A small image classifier, trained from scratch.
Model: 11.1M parameters, 24-pixel images, arch vit, activation gelu_tanh, moe top_k, width 256.
Rows from block 2 of a small image classifier, named by matrix and row number. Rows with one number belong to one neuron. Each number is 128 + 32 x the weight over its row's rms, rounded and kept within 0 to 255. All counts start at 0. Numbers have three digits each.
After each neuron's rows are labels from the 100 images, of 14976, where the neuron reaches its highest value: "lies over" is the class under the peak. Only what is clearly more common there than usual is listed. The data: seven-segment displays showing three digits.
# fc1: MLP up (model.blocks.2.mlp.fc1.weight, 1024x256), inputs 192-255
# fc2: MLP down (model.blocks.2.mlp.fc2.weight, 256x1024, transposed), outputs 192-255

fc1.440:061133156034104113134153109100165100132118124125118141162145143140159159126090137141121124115121140131156217143107143110134120131158038121106190128152187131164163119102104123128098127076106138
fc2.440:135070168131123148143206108055094072128112149109071141167133128113102168179093163108096109105117176119093187129128211169102107115124039128089130062177130166151164144137093155130113118074134179
lies over: surround

fc1.56:060079147142162138104110136071115138097171108130143101157142112145110199113130145132136105083132136095091074170128104130127119123136100166090143085089120114158127146127175088097073102069067151
fc2.56:124125111098159149201105153094149131115132126115154086124067124194159186117104127133082062167191134148102142136143099152103136131150126119147137102168153139156154120173093156164210159098142161
lies over: screen

fc1.515:066135153022101124127162110113161106134101137108112124150137148135160151125082118147120120108109141136160220136109148109156116141158046125121200142156197135163135113111122126138098128090109141
fc2.515:134097184130121148142206107062089078129107146124069150162124140106118163189094154099082105106122191126104188125115219156087111113144045131095121076170132175134164136131103151119091127082135175
lies over: surround

fc1.418:070119136029093107109157112107174108102114116133127145148134141143171151123109073166125098173068131155176171148122137119138091100176068148141197176160203136174160130146120106146110141092108097
fc2.418:134097155141096174123184118066085115117120163159063140163104137129088169164087207095081134094126187161114174105121194154099110147134050119132133098180112174134134143129088134097126107091129180
lies over: surround

fc1.681:146116154126124166086178182110087139136115132156115138171128092121125151093028165117107148104122152049110098147129099133106156134083066133098190119130112101117114137130157124124095117111129149
fc2.681:128144093146196104108183182103118169107087161167126110142108087166127145079077152141123129113108136130129121133142127096120183166139094147133135157166141049098125124135128165126101075113116173
lies over: screen

fc1.26:128058103172132146114167161070087150093130107188148116201107115166106217107167136146140120088110112115099074164122114081101113163117105129101121133135087119178127158126138127096148076074158136
fc2.26:059139159093157131149116111076166121160157149095145113096098147126161162150093079073103043188151177104132076133132139171169137121114109126081141146183116132132144086101114103121119164083140104
lies over: screen

fc1.270:106113124108095104120176158111106125148082122132137088164110112125149151076093144096095114122090131085116116122139114117087194096128077119153184159124139084101123155163158077149071149115111115
fc2.270:160132132145162108120164192097131190128094152163107103165149144138113162074075162127133107123070170120120093133137101103113182129154078118124138176155136073116136122151150147138090108106149157
lies over: screen

fc1.280:137130163054123142147155114106126077147098138136102137155097167126126152099045135151123171118099159083142211095122150086117151136152026071142183154181201163126129161124067116139112147095162102
fc2.280:136077208136153138133209117071123095127132118122063141153118130144113170193077142112109091105112228142114212112129173141108116130121027129122124100170145151130140140149115156120106137063139157
lies over: surround

fc1.162:131152100132167189109094115066163121134163144127140124097111107150119192162075151095148159061159116147186136187171144126145098135096086159112119114152045146100167114063098147108125092052138136
fc2.162:101075139103106069102138125108165110132163111086104120146167115094125159166078101163093069096154148070122151117139151146157155137155078122097136131149122141189179106148124190106187136085113155
lies over: screen

fc1.489:060123153023098114130164125101172095127114138109114136154156141134166159108090121130111121135097144126152192136108138120150115126135059134120205143150196127179155123110113118118082130084092124
fc2.489:150071158133115152152210122048084095123109162131074116150137148118096174163088184099083105124103178132101180110124204157086112101138039119110127087177146165134157145131096143124104120079133168
lies over: surround

fc1.145:058125138037103102113154117093164087133123120112124139169133161133143163098117132151104118108118137132183180142121138083139129122158061117137204121155200131164152141108121134131056131090116130
fc2.145:164078165141120152190179115047116103140115169142089083131130133134121180160110152077102106155104158146077167112144189170090142090113056112123099081161146172139142152147094128145130140066114145
lies over: surround

fc1.396:146093106123119109107176168118076137122092136152123108184120121132110127051102132122122149118060121094132110098147098117101201109142097121155192179152139076082104202139118112171122139122123081
fc2.396:156084078190163126113141173109113187164098145159151101154106153185075170102101144083162160142047082125102154136148090098089133133077093126128099175136163083102116129173149113118095121102134120
lies over: screen

fc1.35:110167161039090135137175106089158088133116138104095147152119145124149160131063134159115127081112155111153187122108168127142123127156030107141201142184169154154122127115093123145104134087123152
fc2.35:118095206137125135144213096072115075127136129118053138169151149108126158199097132116103090127132225164109178140130198160097105123140045132106105074172134172109166124134094151125128131072144176
lies over: surround

fc1.174:062144161025116166100164092101146099129099127127099135173108154116176159113088143151119137098127153142159197114106162098163108150142037125129206127177180153159141113118084119132087132074109142
fc2.174:137094180117102139149219101064074092140120158140069144160143134128120169196097153127081101131091180170118187120119201133091107119158063118091159077175136180143130127135094155126107135070120196
lies over: surround

fc1.19:150121112136104118122165178103101140104075121143123126178133111150126149062113158139151133088065117136130128107127100103090194096130093108150149165140132086125106170126133126167046145117140065
fc2.19:129095122155147113107168179093084214156143161161105102159141132139114172097086167096126112138050161122109086117149098080111156132129094097098113166145179093111107124145147122121067125094134138
lies over: screen

fc1.416:104098080108142144147077105061133123130203137148192126092194101132139184186096091183117070159163081128197134162178109163123075114141101165132141094152129138086160101120106157134090132056119148
fc2.416:120120080065124096149097102098104127148157142116114113160124167126092164165056106153065126098128146073169118127165106100152133127175096093184203132184130124161107143159111112143086155081145139
lies over: screen

fc1.615:090115121090114105166095155125105124141111102113148098114105118156146155079165144042070050154106113048148128097180091150145188113135131052111196160105100113072095147128107069166082214112139118
fc2.615:089113038131118128108124144157178105109054069105163147165165082113136116152185099132157087134162013204080212139121157116131119128122166137084120091085139090205174131119147147123164117125117155
lies over: screen

fc1.349:088185173032115112128159122095149115136098125107121143147104129117157168097069133151126113099092154118168202143092145112142130127159053107142209159158197144166121116101116099131090131094106126
fc2.349:119077161136102121138207110069091086113119155126069130187149138124118156192095140121082109122109169158084197123128199149095118134151052130096157075178137155132172135148085147121115121080134193
lies over: surround

fc1.691:108150159033111148144123103121151115145133114150124129108124142130146152095079159143113117106103142077135178139128123141107156133182057072123226179181139135133128127087077106125091147088119115
fc2.691:074103147119115140149234136085096071105092121118095148203110137125118152156109173132082112101126137122087198137121205125119136123116050137090127074158123134169177143158115149137111127085131191
lies over: surround

fc1.525:057111150017117115122161121099170089144113145104119132165158155135161163101116130140111111110117137147190197134112148118176103136154047122115217113160192128176149107121123137125087132081098141
fc2.525:157084168133124154167189115050105092120123164135080115150129147109110174163108153071071107141109177132081180119127201167090119085150054118111119072168136171131154151128102138123105133073129171
lies over: surround

fc1.269:103160173025107144123159114090138115120117119114098134136098130129134174105067135160116135088114163111135187122113153104126136144165034119142213129158168149148134149115092102131080117070118141
fc2.269:119075183108114143134219094079097088126117130135055144178123135133133153180100141120072102124119182162088207124115211141095128122149063131106137084171151165121159142157101161129114126075127178
lies over: surround

fc1.96:124180102115139162117103133069133140161174150187139124141098090176103176134072184099119128117098100146133141168160127127104108121109069142096145149165121116105176153062088123083132116062164095
fc2.96:131090175115189109110207094094078115110150123147064113148112130073084154165072141142101149149072173118149175084122165114127156111177063122097129136126152138138155095155140162109088162077130177
lies over: screen

fc1.208:120113166081169169078144130107168082082125078152118186174109153174133161115130099101164126095098155110142119126099145090134113144175103118151152106116134134134097183139129122145168119085138104
fc2.208:064106199120103111155174115091138103116159107105113131161120078113121175154107123098091098134175167162124174139131191167112146148154070117098122141160124159152159095092114145113141147080109158
lies over: surround

fc1.387:127128137093109101141157156103107114153086138139133109157101126147106154060076194120109139103079126111084173133126104083101188117112074116107175090131116105107129167143145103158089137090136091
fc2.387:144117139136177120123159193096115165120126155130100104154128127143098171091075135121114108120059161140116140120161093126122166125173066124144131186153157082101123109168154129132063122086136129
lies over: screen

fc1.672:056147141020123151127132115098141085134123110099125164156088151121204176100113146132094129097143137132201191103116144099189104142194068133127200105150173147154159109092128134117075117086099106
fc2.672:107058159159091115189179106050106109122136146145089134155186104153107183183105116075086084147097157170055180110143182168068124111129052114150133082178142170159117141168090139154085158058096193
lies over: surround

fc1.609:127146158060117151139175121093128087145092128143111159166101151122130165085038151149114175101093150098129197118117151073119153148129044075130175118163171164126152162097099140137077117082134106
fc2.609:141115180098126124124209133078091088162129116133066115152119110139110180189061160126092092108096191137134211114128161149111127116137025118127159121154170155122129115152148128126104152056130171
lies over: surround

fc1.245:132109134145141130091166176103100141112091157165120113179119133152085142080080178100141162096090142093100118127139103102086171126086053144146147129146098083103114171154154091144081119111111110
fc2.245:147086097167185144110186194108094199152104155143136107162142130147120154075082146156141083137101145140108117175149095103130182143139095132088094134164157078117151131168122159129109086088133141
lies over: screen

fc1.273:109162163042114141122170119085146109119099126141095139167097126139134160096073133144123154093068153112158174098109162109150130126158037113149215172153189148165127132135111106153108142081115134
fc2.273:127062192142126127143202106071107092130137134134060131163158136102129163190104125143101096126107195172099188141114195148102100125170057125089136081171136164111170123134108156103130122084134185
lies over: surround

fc1.476:078164149057123141095157136102162115116117116125108128194101125130161155091070128141147125108068147119209202116095146113147135126140046130136230194142176138179121120115115093141108126096100110
fc2.476:119085163147107141146215116074094087126111150117068137167148147085108150172101155122097111103120164125085193117113200139114117145154055127096132067180115163123158117127098145123116117087140189
lies over: surround

fc1.486:168112116151140153073148155088113166129103174140125109140136093135117162098019181117139151114119119101146144172166136155101145137070057172099166129159093095100163141106123114116115101090122137
fc2.486:118139124136168093113184176082128185117099144138102109159164114108114173073064168161094107118103153118153107132159113088135190151155075150118143173158116070115124089157152156108092112094120167
lies over: screen

fc1.366:100147157036099130119156094095163091137102129121104136163132166128153168109085127160121112102108150127149191121113161108139129136167041105136190116158197154155135126121116122135098135077124147
fc2.366:131083183126110132144207094058099070125128149130055134170134129134130164189096146108078110120118182148097192111131204153077117123137044129099129085182133178137163144147095148129109130075122175
lies over: surround

fc1.177:049137160007101141120158123103167104134121129120116134160134142132156155126100127147112121104110142147149203136113141122143116128154044110100202126154190135166140117109100119131085123088112120
fc2.177:136080180125105143143217115049085076130103145116074138172127146114099174178092167113090104114110185131103194123116202151089115124135042121094131080174135166151156136137096149125105117073140182
lies over: surround

fc1.4:069159159034098108125154101102162100127121128102105139147122159130165151122083118162115121106114149103168196126109160120154121128169056111143212141156185149167132111112097117145080139087121138
fc2.4:136086179133125139128230099059108069125113140118061145180132131118127165191101139107096111112125188141098190123109224143102114128149048135088130072173122183130158142127104168121133119076132187
lies over: surround

fc1.299:072152160030101138121155107089159108127117123117106136159119153129165166122084136146121137106115147131157205131111148115153106133159045129121201120148186148157157117118110125124101127066112144
fc2.299:130077168128112143144211099054087072123120149126066133167141139121132165189098142112080099123119176144091197122114210149090118115141046128091131075174135175134165141146096155126102119075135177
lies over: surround

fc1.204:120119167125120117107187171120095132128085136138120117163144132122142151075045138115117116084111158077122119139112148140113184138105060124124208115138121104132138140135161110125057124121117163
fc2.204:149138112139195109123168205117114210119095153170123103147114106140116151079101137141149132107089134139139125137125098091124193163138113134116137158148139051087121100145155159115100075112131176
lies over: screen

fc1.424:163089078150147140106057103093168131140210183133140136109126115127103148180055161173148120104147104115182100182188138132119048164107118192126113131171086146109156090097103137073095068098137133
fc2.424:092129089072115074115125121086160112095162125078103130149120153103124161162085107128087128109139114054157140097139123099214126122155091108132207145162138112161151153113099138139126174081162123
lies over: screen; lit segment

fc1.744:088146169028123150111154110083148089127117120146101136175109140127136167105060148170116154085097155123117188119110148094130124157150034111141199132176177151144139145106093111127082113061106132
fc2.744:122103204106109146126209107076063082148132129138053128178134122120121159187087160140065115107098216136137195114123181135098127112150043113108145084171138177146132129148108166139097138080128187
lies over: surround

fc1.517:170115126141126153087154163087091148145112167132131125140134073118129169115009183125116150140129126081128133172160104150103137144067058151094153117159104084096143134112113125112092108087129142
fc2.517:115131111140183095101184176091120186111101147147092110155128113123105163072073173159099121117100157114160098113156113081131188162143084151126130183155122066105108103161151164113091107106110161
lies over: screen

fc1.634:170120086122141136126062090074162098156196186133131087100136126140122157193046149184137107118111107099166120185198135147114052115116090175145122114186093146140172102098074155111079094076135131
fc2.634:101135086059110083111127103090157110093173138079085140134135135100143148191077110130085121100156128054155140125146139098198098126139083131125197139173133121178171132104093145114136154084147128
lies over: screen

fc1.503:067146162035131154098149117095149115110087115140106157168116145161150164128035122147118150103105151124197174133110149097160109142128030108136211109156148147148126144125083145146115135072094141
fc2.503:152077185128109181156200116063063089132139129126081128194154126117117169182109151133076099118133178141088185155111177139062131126154052120075105067156136162142140132122123180136117139074138199
lies over: surround

fc1.369:100175164028100141121167110076142103126104125123095133159111123128147165116068139162117127089093156109157172122107164120152116130155025107149215152162168161165121119115098117152102133075113143
fc2.369:123095202135123143146203096070110085124139133127058138169144144103126160204090141118094099124117216169107184141126190146105106122153049124099120085172139173124163114129096150120131126069143175
lies over: surround

fc1.585:073124158025119136140144134116167096120106130118112120128162135158205155065098151134131098118099146118168155147116138098126165128172063102135218130151151119148166150112117130141103125098107106
fc2.585:118077152123136128162216138061103103125117146162096101144114142145092171163130193089079104124102136145114199112124209141099122120130066120091108086147155148161169125152121149128129142072118179
lies over: surround

fc1.664:098094116145146124160087109079148155143220144135135137104156076193148169149111144077118105153158118132180086193154105168138066154140113144061143077149098123135208122062121148060100118085093123
fc2.664:120079145094100135165156081149158104178145125084086114127185153035171123130081103175075056141132161025152139131120170150145133068101105089097138155151112162182143086124124212120136155144118166
lies over: screen